{
  "win_length": 512,
  "widths": [64, 64, 128, 256],
  "attention": false,
  "upsampling": "nearest_conv",
  "beta2": 0.95,
  "beta1": 0.95,
  "eps": 1e-08,
  "precondition_frequency": 25,
  "max_steps": 10300,
  "batch_size": 128,
  "final_lr_fraction": 0.1,
  "weight_decay": 0.1
}
Rows from block 11 of a small spectrogram enhancement model, named by matrix and row number. Rows with one number belong to one channel. Each number is 500 + 50 x the weight over its row's rms, rounded and kept within 0 to 999. All counts start at 0. Numbers have three digits each. After the name is the row's rms in percent of the matrix's.
After each channel's rows are labels from the 100 clips, of 14976, where the channel reaches its highest value: "responds to" is what is common among them. Only what is clearly more common there than usual is listed. The data: simulated sounds of rotating machines with and without faults.
# convs0: first 3x3 conv (model.decb.1.1.convs.0.weight, 64x64x3x3, each kernel summed), inputs 0-63
# convs1: second 3x3 conv (model.decb.1.1.convs.1.weight, 64x64x3x3, transposed, each kernel summed), outputs 0-63

convs0.43 094:515500559417578489547419494455557488474510577462548448504475468519504379487459402468523465464535551537424540447425431537512531512480522445535489364507438514557509478582473468454495462400510459
convs1.43 078:498474412545466478424548445497476485541482443591465506503438484549512604588607543546538535513525443398492444441491570466460457449492536519476478617494596521500452506479421456504435480527546503
responds to: rattle

convs0.12 090:515432462469461468443469519479391525487486501453443477533474460466475435524368540561471552459513613600521474460625456450521463537467569499491565490482435530565509509494538548514457460549407468
convs1.12 086:549544552463595456567463553508438520494656423500552581485484522511484520566570531470493561529494454538551484484514531538637448515542445465417516601500470527546533509467488453529499498441551467
responds to: thin (high-pass)

convs0.57 098:514482537571502496485278500464495448515465541449509492484502559553430506512397489507471527482414530568431504481455603543558504497492562544566476505475444504563474487461457504484446501456476430
convs1.57 082:536472438478508479529591551524449575540613474486496473526609507591496516426478512461482467499557483504492460527514460552442516601542481455378446555459565425480494440572498434429544564475490487
responds to: reverberation; text has "room"; text has "reverberant"; fan

convs0.17 086:473506547539539555480442538494347510486453453493459494427442551555447534484463530450477472453415498495544432453566505548412560505462491514555548478566481522557588423412488504526436421503443447
convs1.17 091:480473509557517423570533545463524469471534575493526473600497505460497469526520437669464475492557441527552573497492420562509467542556507543413414494463527567491428535523532437490490596489549544
responds to: compressor; bearing knock; text has "thin"

convs0.31 120:574492491517467516503466352421537517486495440445566493534460432525508522510477542554437562535566447508436502372571545500488535464449576473455431390545532480528538443551556467468531539535463503
convs1.31 083:448513450467441564507447579479482478454454460524483491411544483509473461513499469462536478499418509573511490619502531425463502472478560495547460522490530469382503501419334545423421467457510531
responds to: speed: slow; piston engine

convs0.21 111:473577494409404454447602538500466446542525524459463489424501456552479407467555461479471436565481488511598537467516401457512530552502594519553532498377514449513556533468531556544496525547516489
convs1.21 120:456545485612416537479445504514569546461499538574525541570496470499516550437471561464498541482512520570484374481470431584425489469509480594501538523501446466583467470472468448469390401512514494
responds to: piston engine; speed: medium

convs0.11 118:498509432487526518475532540456379487471467469417462571559475478507514537500512570442463445476483448560524431425550450540530620500521415438524501386513472513599577484470436514504481588510457535
convs1.11 096:503458604449533451519515494397536562567533479499529427408493486559506347468542455584455529503477556489474501537452533448508432566502560522505472500467541591465417583504534482549441472460472491
responds to: piston engine

convs0.46 103:506550445425425457471517541467547518475541398494456620407513558456502562455492482494537493530528575508514434524478514553469456443433509595448546534519514448500584512547348470482456527540499464
convs1.46 097:527452553576460553548522441498405527503467573507512484492386443426480501508458481533389381499474538524470520483372559480480518472458550419509439444555542556495493496486564493504490486567569560
responds to: thin (high-pass); turbine

convs0.52 119:531502490507503512565535418484409461498497572408402509478495498519478433483501445512455465477516592454523573533501526498451611529418552484508543442500474474462573534417505583397594431544495456
convs1.52 129:501543569554524581460428521546573485457460402544474535538488543541484515443434515531518554589533421517594485515440488481508442478537472437369512520566545592525470476514438414548534458458537476
responds to: piston engine

convs0.54 117:547501448478474498577486510475469559455509370458585478554517527435565507437594482499499517512444467528432469468478541513462549503517374487504663510452430453479395565497480469513490492487480496
convs1.54 188:482549486449429513490511441535584505585478406526437479517570481617536466514461540531439567523484411468530526531469531506504503591389520471543422462501519541570520459449573540459540588498495421
responds to: reverberation; text has "room"; text has "reverberant"; electric motor

convs0.59 085:563429502515395464509487444506490493472470517471551493540370462493543515497483499506497574499507495479461483478609578473451477373434486570397427498474498491509511600422533477516512523496457618
convs1.59 115:422455541519527454488543518564525458522556521490348481463401550521532507549470529557397479492492516505424503506390500496448611507471421434512438465489515478528581434497428500459534463486431498
responds to: fan; reverberation; text has "room"; text has "reverberant"

convs0.35 095:560465483467503537591524497561515403516422478462563501552482480534485484539295476470506526560466511493479551482552483535527487519407500398502464525504531463525491422500528492490467378547440507
convs1.35 097:491519473448517409464540505526552610533547520521464477465540530459471587502553461448514514495549444441557409541481542453445546556616424360439481503533510529532532476536481510528539519500378508
responds to: fan; reverberation; text has "room"; text has "reverberant"

convs0.15 122:554452481481521504459492494365428485469460520498474492529449439563461490504523562519431506482547568469510597407544473478491445454463394459538518442498486522515475512405453493508596396536429594
convs1.15 099:424458648550534514530524519505511482484463516576491486468502608458584503478465493510556491555535481497492460456438476479563509561445569549474477641518460444495574489494547493538390529500589451
responds to: piston engine; speed: slow

convs0.7 093:509461508460478468429483394490423490546437443441455504531451478504576418426513489504491473551495460554518476548508465417587578379528525501427455637506570553556483497437534478468487543501513521
convs1.7 093:470510541504471538585500588543579415509601538473528414459494488463459587520502527442457498446437451459338486544534514561508516526437448557502504431473449515497536487575591536465486537473474525
responds to: speed: slow; thin (high-pass); piston engine

convs0.38 091:513582497387524539444535486375583504449497471576468523475500469437491486379524512506515535503512572461570537499517462483512446630532430448435475453500472420453501434496492502499439559539442465
convs1.38 076:531438545470530485574512551578444395549528477456644553500518429550490496495479519452441462562445455439440462483456531443466522465495563584521579479537535457546490595457523480481467482410500564
responds to: muffled (low-pass); piston engine

convs0.14 115:470511524504465499550538489527449501421525534414546413580418389554491433476383492499540496501486564474439480514524549546485514547502476579480500550518373482520482491600568440436496423474470538
convs1.14 102:549479435492416501489510472390514444451498507572420517468596470449486539542501441407481504470479515588529555464464468384477569476522574441504482505436591485489495515482421577496439456518409495
responds to: reverberation; text has "room"; text has "reverberant"; fan

convs0.39 117:474479480535477551545484480473464476467529529551534524649522471504497579428396489558517476518444438471488461439438502414492530504562467471513420557508478594513491552497564494449479548644423460
convs1.39 124:559465546507492543441456465547570497557489567402494499446498452441529391565583521407473434515533556515504561558534519507519470497488554522411535533540541395503456479520392476511547516433591506
responds to: fan; reverberation; text has "room"; text has "reverberant"

convs0.53 076:460535553527405591514452473441406532410479512440382573488503519444489556546467531519535439499430409557529447508581523509499450465508438435507535435521492546520497510469446393497493481495411511
convs1.53 071:497480466477477460552551486571479502609584531446394411514385519566551420477503473491498524559533576457540492577446551528463540547439457445457420500459461459468524459588554480487486467459558494
responds to: conveyor; thin (high-pass)

convs0.10 110:551503467481544444536566549503608481537469513499496627492540441552497481539472452472541546516409504485494461503565453567541494429496445570461550501514479528513483584427364479533484394520537417
convs1.10 109:495496534450443629431494416513421520453556510526486418566446435460548473470425475478537476516595504556537443516476580496527469472498600457589495500496515447492516424522535561498544547447450407
responds to: thin (high-pass); gearbox

convs0.36 088:475445487517479473497486487534414473540513494535452467495534363430465384499493593512515500537462530418500484494677438461490580511496512465523578521526475500511468560525486489483409511497607481
convs1.36 108:479510526513467487462561495489533527536471492431570471485442536464465543591465438436452466559523488527542557531389536614561485552523450481458452496560530349483481554515434489456587512490432420
responds to: quiet level

convs0.16 106:487500560517537437556369447446501473475502520497626504559541563474500500461497429415546456465448595595529578546434395472550467523514436481531539454509512497510476423484591487502467543493504483
convs1.16 096:379464506491485574496485472477520515536500430505491512484497452507473510589506525582486586470481437479501366443481532514513482506394469539472480603587559572511399448511455562462490575468561534
responds to: fan; reverberation; text has "room"; text has "reverberant"

convs0.34 111:535537511516533481501498460453433499470501550484582458488438484461442464309408560566486504428409541520439503537514579416472492508461526477445437493491494622529457472506538526500491563505467533
convs1.34 089:573465501488456518462390556536584405450480499546478458537525461537447416536512508442477522605530485473657497447522533489448471478472614554524510480505514410474542569468513473478541570487481498
responds to: muffled (low-pass); thin (high-pass)

convs0.13 083:472452457455451411468493475525530549370507522458501401514413431487474524568520514504518522524456489465469502532554405471522395478578497520454516537547394512429493446471484479364511561521508463
convs1.13 090:546544515512569518515554540393457489498515502552555560544503480464537464498515478566499541420600514518446382499529452493503517516529519371576429505454609484497509465609483477515527549523475604
responds to: bearing knock; compressor; text has "thin"

convs0.30 062:511557480477470464447574520442499506455589493448445448527515514451456499409490538516450609529487465525549534567441477483525468676471491463451494490600571456511547445457535531559425459516553517
convs1.30 079:451433548518403427474465464567515489480425421516566518434450481477549455551495575557463513428632418514554563462535532500536548472570475429545502569438491502492425524552538547502549525532554504
responds to: muffled (low-pass); piston engine

convs0.44 111:514482576419531471532407502395498516506561478470518536576367436499492493444451466518500480482501523455434518464470455504436443483543486445508425442556429535504558451526483425566457639461483494
convs1.44 091:433548576583517565446491485541564457470495565472466439465545432499503514491591508497534548571451498484494454573410516469475574494581541580394578547458515451501464423474481499399483549508556527
responds to: state: faulty; rattle; compressor; piston engine

convs0.48 094:459466458497455541535439590479553481612538459551472453535415450412470556545514477504402431423517568571510522513543486437466507467494417550466493536523447516481434490469518475498479501661499487
convs1.48 106:520484520516468459505482578537526512396471596403545497446452539450503582442415506557536452569523467507496459561459517612507499525503517450563473502512605481569550526517541461499540551393569563
responds to: thin (high-pass); compressor

convs0.3 093:450511586488508603505464472399555411520498527604518530519462477456497493500475484518408489444441499515488550611618517511414489492501448473495525420520513534514482481521516473586479388414450494
convs1.3 091:578508522482481513492454465558385500489470486507514571481456554586498544486474527514474579536569552472559533438426396493550553458528488568490474422484508495436489507551543518461561573501600638
responds to: conveyor; bearing knock

convs0.19 121:500354497521544473436454558497473431567482470501407480501533522479521477475492515473503484527497498570523511490454604597546462563504517493516309470480511445469530597494465454509476454430488479
convs1.19 088:513483572452521531587563490525539538527446532416444520381514450419530594501571492447477545487472555538499518463448423499498519497486371469477524512591525482547452426456560539481569461577486451
responds to: thin (high-pass); air leak; machine: gearbox

convs0.62 095:448450453537399547479472441578505408540496479465518534493570479465521520448495489539495561502508477550462454550587514431456480504433529442456441526549431380510466541433612554570490418561480514
convs1.62 093:507546489431490481458477556448519585529496487507488537558518556526535472583514413460492432526641480460496550506430429471467517602534538549591472478423515528442487472495439551367465513490521436
responds to: fan; reverberation; text has "room"; text has "reverberant"

convs0.47 085:484514581526456471353401449481445497485440445471480467449505498518472485535531583529457472475474505491470592512484556479581461512531477565592573546474423571561445483481506453408492499493522393
convs1.47 080:516497375557546426638554592492469552462559583561515481581486482591493515460512517440539453475575457442508441513467399476480482544517465469538537502509609477473481547502485487521466531443484529
responds to: state: faulty; bearing knock; conveyor

convs0.32 090:477493487500449406485432513495507519453531343492436524442488436483486456526572576508516530475520547470535482549695476483456489517495457526475484499506438421396516494486498520497501443525586473
convs1.32 105:529554456557515486448524494466543393531511525529591444474476492515500428546555398450440572560495457534464538447370479473493409510530487433487519461504417417543530516518421458437421533515546518
responds to: quiet level

convs0.49 109:469500429426441479514527523514568545504493503452466488497469401491429489516526463513570526530517399466481461491502525520523427435548381371427528547513408466469482477540584580413516532575478506
convs1.49 083:568566527546500513536479469561471483504487498517452509435485520515509537491398463509496507474533470542589505512503358543482420475464465619522445460422666549538541491474442508499467550505546580
responds to: gearbox

convs0.20 104:475509571409546414516414409475612510449507508475462452542566581446554492453440471534542477456546495516537493449453559510532498564520479481453540488504441580507436461444477451354512447535500498
convs1.20 094:529512425624493523580658535462446523507426475515504554441447506503451517460581592485464523488478488479509489516519434452466492553466436449562401501513531580494416507503521506513463517515470397
responds to: state: faulty; thin (high-pass); conveyor; rattle

convs0.28 091:613458458483458432470489507471550440443530419522470504475555473427615502469528536524459432518493479486525480443527485505524542480577449503432455518503418476483443502408487640474399593471490491
convs1.28 099:520525476504552494537454456528462546528523524420474428491550480542480467529353450459572522540477507448450559445492426401530506491553435517487529456569575513571534433618464556558525471453472572
responds to: reverberation; text has "room"; text has "reverberant"; fan

convs0.2 098:511366445440535509503414470432477444440527385522468492490461493455520592519567533403497516591500469549561432513444520478518534591494468512456527469508512376524564493528512551434491548475505488
convs1.2 101:429567562593530506473492579556547523489513582588542552547499470451476387399449502563503468504434521538461555581466575526493418442474540494554487437488569540491453488420483505467418492489505505
responds to: reverberation; text has "room"; text has "reverberant"; fan

convs0.41 081:402495488434431581559497509486402456486481454506506497460534460579480446523443458422401517478461489544507553435493563550474474514388464472483459460414577533453477458482511572557458463592441526
convs1.41 089:505493560465603478484539397495579480575486469440479442587442521408422540540610440604517460432478470494474443485519445443467542520500442513515481536542469421523549529439500483440518488438521450
responds to: speed: fast; compressor; thin (high-pass)

convs0.4 101:516502493423543472473491530533507512488486457578594438508466419510465594513448550478386494620472525449442526490556521546488486491465418473435535579533390463526471539582598467476494447476542482
convs1.4 101:463495492546472448541525560510453519593541521446544471551490521503466399506537573525464506416444407473425429445477486417470539476520495436585386563428502482526488564429497500499512574507414556
responds to: thin (high-pass); fan; compressor